config = dict(
    color_jitter=0.2,
    widths=[40, 80, 160],
    loss='cross_entropy',
    head_dropout=0.1,
    init='torch_default',
    nesterov=True,
    batch_size=64,
    weight_decay=0.06,
)
Rows from block 3 of a small image classifier, named by matrix and row number. Rows with one number belong to one channel. Each number is 128 + 24 x the weight over its row's rms, rounded and kept within 0 to 255. All counts start at 0.
After each channel's rows are labels from the 100 images, of 14976, where the channel reaches its highest value: "strongest on" is what is common among them. Only what is clearly more common there than usual is listed. The data: scattered letters and digits in many colours.
# convs0: expand 5x5 conv (model.blocks.3.convs.0.weight, 480x80x5x5, each kernel summed), inputs 0-79
# convs1: project pointwise conv (model.blocks.3.convs.1.weight, 80x480x1x1, transposed), outputs 0-79

convs0.265 [130 124 125 126 161  97 124 141 147 119 133  86 140  87 156 166 130 176 128 102 117 147 128 166  99 140 141 150 121 141 153 134 124 126  75 104 147 149 132 124 122 159 106 113 134 157 100  99 135 110 139  74 147 114 117 161 156 117 106 109 126 150 107 138 104 112 122  95 100 202 148 120 122 119 136  89 139 161 100 165]
convs1.265 [148  93 154 152 117 108 149 129 117 137  82 155 137 140 101  97 148  93 123 136 133 133 122 137 157 126  81  96 136 129 148  85 132 125 140 118 139  91 174 109 149 106 163 179 133  90 130 182 125 109 103 138 114 164 129 148 118 117  99 122 149 104 119 136 138 148  67 129 135 116 145 130 151 162 144 162 156 127 102  99]
strongest on: the character X

convs0.376 [142 137 137 126  92 113  85 136 152 147 114 135 125 109 133 169 134  69 112 104 122 137 136 148 103 135 150 139 144 109 127 138 145 143 110 123 165 108  89 159 155 161 100 135 168 167 102 122 131 147  93 107 150 130 124 137 140 129 112 140  82 151  94  75 118 136 163 132  94  72 142 144 143 139  92  95 138 147 123 164]
convs1.376 [154 141 145 110 162 138 151  92 126 101 131 122 127 144 118  67  89 163 181 121 104 126 115  77 119 134 111 137 134 126 146 107  91 131 121 146 112 125 119 124 142 153 153 130 130 115 146 111 127 107 159 180 106 126 125 110 100  91 113 178 151 116 181 146 124 113 135  98 180 157 136 117 152 118 138 141 129  81 142 144]
strongest on: count: one

convs0.331 [145 128 122 150 131 135 149 142 131 151 148 134 153 127 119 118 115  93 108 132 138 101 122 102 131 140 121 127 108  93 122 162 180 131 143  99 137 116 115 113 121 148 120 176  71 131 116 150 189 107 114 149 129 115 164  76  96 137 121 147 134  66 159 152 114 111 134 135  87 144 143 126 109 125 160 159 116  67 142 119]
convs1.331 [123 150 132 120 150 115 111 135 118 145  84  85 156 122 148 131 136  95 136 129  76 138 127 152  73 118 119 145 111 128 137 131 107 150 108 140 182 108 191  99 137 138  96 117 159 124 106 119 120 133 133 140 137 155 128 161 142  86 146 142 141 138 109  56 106 182 114 118 143 110 141 139 115 135 119 145 126 164 146 155]
strongest on: count: six; orange

convs0.370 [155 126 108 111 117 115 143 119 159 105 130 159 100 155 108 135 108  93 116 157 133 170 151 154 144 141 160 120 122 136 129 137 129 103 129 158 176 102  91 122 150 157 145 128 155 106 169 129  89 111 101 146 140 146 122  90 118 110 139 164 147  60 153 106 163 126 127 140  98  77 138  94 151 118 122 116 100 100 148 113]
convs1.370 [ 99 139 110 125 137 141 105  97 131 149 111  75 117 112 136  81 133 196 102 134 144 131 126 117 101 175  91 132 133 152 139  95 130 163 120  90  86 135 144 152 101 109 114 125 122 159  83 137 152 122 132 149 117 127 160 167  92 146 108 140 120 129  86 132 160 153 125 152 125 137 115 123 113 172 121 152 116 163 152 125]
strongest on: count: five

convs0.343 [123 147  59 112 124 125 154 119 161 104 120  93 128 158 114 160 109 176 164 137 123 103 121 138 150 143 103 146 118 139 158 156 131  95 136  91 123 153 190 108 108 136 156 116  80 134 105 150 143 135 157 137 128 114 150 124 131 154 153 130 115 133 116 117 121  96 124  82 135 129  94  84 119 118 144 133  96 117 128 178]
convs1.343 [149 115 165 147 123 124 159 103 121 147 131 141  92 117 178 110 136 126 114 131 155 119 106 143 111 105 183 117 113 148 114  77  99 181 131 102 135 119 130 136 162 128 148 130 158 125 164 133 131 102 110 127 142 139  92 139  94 109 114 111 127  69 119 117 110 119 120 189 124 151 155 146 104  95 140 108 155 142 145  82]
strongest on: orange; count: six

convs0.9 [141 145 167 114 147 131 106 106 160 143 131 113 133 143 167 108 170 142 137 131 156 138 128 114 148 120  96 158 105 111 140 146 149 156  81 156 116 123 148 119  97 104 173  99 106 161 118  87 154 126 153 128 114 140  99 110  87  82 111 116 111 114 150 163 118 116 118 115 151 141 121  99 111 125 200 121 107 174 116 126]
convs1.9 [118 107 114 150 118 121 151 133 135 157 114 151 136 113 103  75 156 103 149 143 125 139 156 135 129 145 157  91 112 129 111 106 140 109 105 124 121 152 136 161 153 142 106 110  84 126 109 137 102 146 132 155 138 122 156 169 117 144 129  92 121 122 118 117 170  95 158  99  67 180 141 109 158 139  81 149 163  98 166 111]
strongest on: the character M

convs0.461 [114 123 132 122 146 162  98 139 134  81 120 145 103 153 127 144 153 131 167 154 169 117 142  84 130 126 162 145 149 137 144 116  87 162 107 103  76 140 144 125 113 110 208 134  94 108  78 114 131 162 130 143 156 168 113 179 134 120 118 106 116 127 106 135 152 124 105 151 137 126 121 131 107 107 112 140 115 115 122 111]
convs1.461 [118 150 128 134 115 138 143 119 174 158 100 112 140  83 147 107 139 146 160 132  90 165 128 176 139 117 127 126 125 103 102 121 155  82 124 122 176  92 108  95 164 124  96 125  95 168 134 127 141  89  83 121 102  96 131 128 119 140 146 105 155 158 148  91 133 135 133 140  98 145 119 166 163 147 135  98 107 138 153 128]
strongest on: count: six; blue; brown; black

convs0.41 [127 156 118 180 111 128 142 120 104 119 113 132  91 129 159 107 167 183 151 126 102 113 109 111 119 133 170 110 128 153 140 125 134 140  88 124 120 111  67 118 184 124 126 115 127  86 137 135 162 112 137 134  97 153 142 139 120 117 104 125 114 133 108 106 126 112 150 138 107 111 140 135 136 189  90 181 150 105  90 130]
convs1.41 [166 100 165  98  99 135  83 125 127 153 104 118 115  95  87 100 138 109 117 128 140 167 122 143 114 126 105 131 170 111 143 156 140 120 108 137 167 151 164 120  98 118 140 158 113 125 105  87 156 135 130 124 153 129 161  92 128 150 160 135 132 125 140 120 115 124 130 148  97  94 162 147 134  92 147  82  98 159 185 121]
strongest on: count: one

convs0.59 [167 166 123 183 117 123 108 152 141 120 132 154 110  99 116 112 136 147 103 169  99 144 126 145  98 147 147 145 123 169 108 133 123 133 124 133 112  80  92 132 159 123  65 122 124 128 152 133 124 131  81 127 116 124 143  95  99  87 132 162 142 106 151  95 150 123 143 144  76 127 122 154 143 117 146 155 145 151 164  95]
convs1.59 [139 113 129  81  94 148 125 118 149 105 153 118 117 135 102 155 116 133 133 109 196 138 144 127 170 133 117 157 115  97 115 113 161 125 147 119 120 154 175 115  95 143 113 125 123 109 112 136  93 141 165  99 186 132 130 129 111 128 112 145 148 147 122 153 110 131 109 140 134 108  91 126  90 165 137  90  69 104 166 142]
strongest on: count: one

convs0.258 [ 89 115 128 127 151 121 158 102 103  73 147 114 144 108 118 168  79 155 124 117 108 128 131  85 125 166 111 134 132 168 148 140 128 108 148 124 119 168 148 156 118 122 112 157  73  85 146 143 169 143 137 119 144 153 125 125 108 133 108 125 150 106 149 131 133 120 148 125 145 149  91 136 141 127 101 173 119 109 158  69]
convs1.258 [137 130 151 117 121 158 109 133 139 194 128 106 165 140  79  75 103 122 109 133  86 137 108 129 116  98 174 121 108 130  97 103 139 150  72 131 146 103 148 143 147 136 110 113 112 180  91 134 113 117 124 157  93 124 161 157 116 112 128 186 124 139 116 133 116 114 142 150 100 145 148 138 113 138 141  92 135 113 136 138]
strongest on: orange; count: six

convs0.197 [ 91 102 139  87 108 126 151 105 138 125 116 112 126 158 129 115  92 118 124  88 137 133 106 138 178 121  66 126  88 117 131 161 130 102 112 142 133 145 159 169 119  97 122 131 129 120 148 179 110 160 155 115 147 134 141 151 172 145 158 138  96 153 140 141 135 159 102 105 168 116 108 130  91 102 146 118 103 104 102 154]
convs1.197 [102 171  81 107 115 177 123 116 111 156 148 138 118 154  96 160  88 130 119 141 132 152 116 181 128 106 107 137 126 137 128 180 159 145 138 105 134 155 125 100 127 146 129 133 144 120 133 148 110 114  82 136 126  91 136 106 151 119 110 115 174 109 142 175  74  95 144 123 129  99 114 131  96 108 137 144 142 156  97 110]
strongest on: count: five; count: six

convs0.114 [156 173 116 152 148 113  66  78 132  75 122 127 132  90  96 102 116 192 108 105 119 124 122 159 137 130 137 143 128 136 134 144 140 112 134 121 128 102 135 152 135 123 124 130 128 142  79 172 112 128 116 111 140 164 128 129 148  91 100 115 101  79 141 146 180 133 150 150 100 153 126 128 123 103 118 146 139 109 156 113]
convs1.114 [137  57 111  99 124 106 158 129 116  79 165 124 145 175 149 150 138 111 115 138 106 152 124 114 126  92 117 142 106 149 138 119 146 141 121 142 145 130 153 157 106 118 174 128 100 114 126 121  94 178 128 106 147 120 105 130 119 186 144 101 153 122 137  81  94 107 153 107 131  98 108 104 111 148 121 136 120 150 105 165]
strongest on: count: six

convs0.153 [124  91 121 114 134 126 144 135 159 160 153 145  79 106 102 111 162 156 131 126  90 127 109 167  92 158 137 123 104 147 138 139 126 174  43 119 151 136 130 119 119 113 133 116 141 167 131 123  84 176  93 159 143 178 117 107 119  97 122 128 142 111 157 123 138 140 120 140 140 139 141 147 131 104 123 139 157 119 112  94]
convs1.153 [150 143 156 135 140 111 101 122 116 134  87 112 156 131 119 134  99 112 103 157 139 122 137  98 133 121 170 120 178 158 102 140 130  93 106 121  78 134 133 132 109 157 121 129 101 121  96  99 185 141 139 161 135 139 103 150 148 125 124 157  91 133 114 134  91 171 134 164 155 125 103  91 166 132 136  91 173 161 145 123]
strongest on: the character X

convs0.225 [139 123 159 124 123 129 137 148  85 124  95 102 141  91 126 144  77 125 134 114 125 104  71 120 149  94 129 114 118 129 153 116 154 131 135 133 198 167 137 162 164 114 116 149 104 117  95 145 121 142 130 126 143 160 117 121 120 167 119 127 150 133  83 112 128 165 164 135 117 132 129 163 109 123 130  82 119  84  84 149]
convs1.225 [114 186 113 125 103 149 120 145 163 124 129  96 155 124 115 130 148  89 161 144 120 110 116 177 123 122 110 100 139 129 118 117 122 111 105  90  90 125 108 136 129 126 145 151 154 101  97 173  67 131 111 137 189 125 121 183 130 150 107 139  95 152 109 113 138 135 118 122 138 126 128 178  90 127 131 120 147 119  92 146]
strongest on: count: six; blue; brown; purple

convs0.182 [145 114 134 172 120 151 165 110  93 141 130 152  86 121 156  77  94 108 136 123 107 107 109 138 103 137 113  86 127 119 149 108 112 125 130 122 145 142 125 146 141 123  54 148 122  91 160 177 129 149 121 113 135 144 125 107 119 131  97 120 166 141 143 178 123 142 119 153 141 136 125 174 145 110  87 103 162 136 112 101]
convs1.182 [109 111 140 147 108 131  75 149 123 167 127 122 101 156 178 160 132 161 166 144 143 127 132 126 105 142 178 143 114 140 154 122 161  73 128  82 115  96  99  79 110 120 120 120 134 142 127  91 124 154 102 164 145 159 121 137 124  97 148 134 139 101 121 105  74 102 149 130 162 125 136  91 120 117 132 143 115 123 135 121]
strongest on: brown; purple; count: six

convs0.329 [132 146 111 129 102 152 189 106 107 157 120 121 111  90 107 142 162 105 100 131 127 148 124 112 115 120  99 173  95 132 123 116 112 128 128 114  99 154 110  99 144 111 159 131 107 157 120 105 130 118 118 155 119 165 130 108  82 149 112 177 139  99 121 161 148 167 120 143 161 127 150  93 177 172 138  88 101 124 123 121]
convs1.329 [162 130 118 139 121  89 140 138 126  79 150 149 130 118 156 125 149 129 123 170 115  59 148 114 130 129 110 111 141 161 121 138 143 177 146 117 135 106  97 126 129 121 130 111 116 110 131 143 122 126 122  94 174 126  96  91 187 135 110 140 109 141  99  92  88 156 134 129 142 138 170 140 108 103 138 115 159 142 104 185]
strongest on: brown; black; blue; count: six

convs0.80 [186 140 152 128  89 145 157 118 148 150 144  94 136 136 123 114 137 109 167 120 107 154 124 138 138  82  57  97 118 130 134 122 145 123 117 128 162 148 126 125 141 140 126 148 134 105 164 132 128  75 145 133 137 118 128 123  97 135 177 127 118  78 153 113 109 130  86  80 133 115 116 123 135 178 122  86 127 115 155 146]
convs1.80 [106 139 104 127 150  89 136 132 155 165 135 128 112 139 136 133 110 105 116 115 149 124 133  92 116 155 162 120 132  46  85 133 172 109 145 122 144 125 165 144  87 144 134 139  99 118 141 146 103 118  83 139 121 139 167 154 131 105  77 159 114 151 122 145  99 146 166 120 152 128 138 126  87 126 147 167 133 124 101 102]
strongest on: the character M

convs0.26 [ 82 128 105  90 110 134 163 114 137 118 152  92 164 164 142 136 125 213 135 129 141 112 110 111 107 110 133 130 148 121 155 123 136 116 121 103 152 145 136 133  75 146 159 154 100 137 108 117  93 108 166 141 144 120 134 150 108 138 165  85 106 121  99 126 142 157 149 116 107 159 121  82 127 129 135 154 101 161 118 135]
convs1.26 [151 103 166 139  81 119  88 145 151 128 133 110 138 124 131  89 146 113 140 123 135 138 104 125 137 129 177 123 161 121 124 134 126 128 119  94 142 120 134 133 164 151 164 111 150 136 129 124 185 146 119 119  95 110 142 158  83  88 103 121 154  96 166 126 145  81  89 136 110 181 181 142 126 128 152 113 148  99 118 118]
strongest on: count: one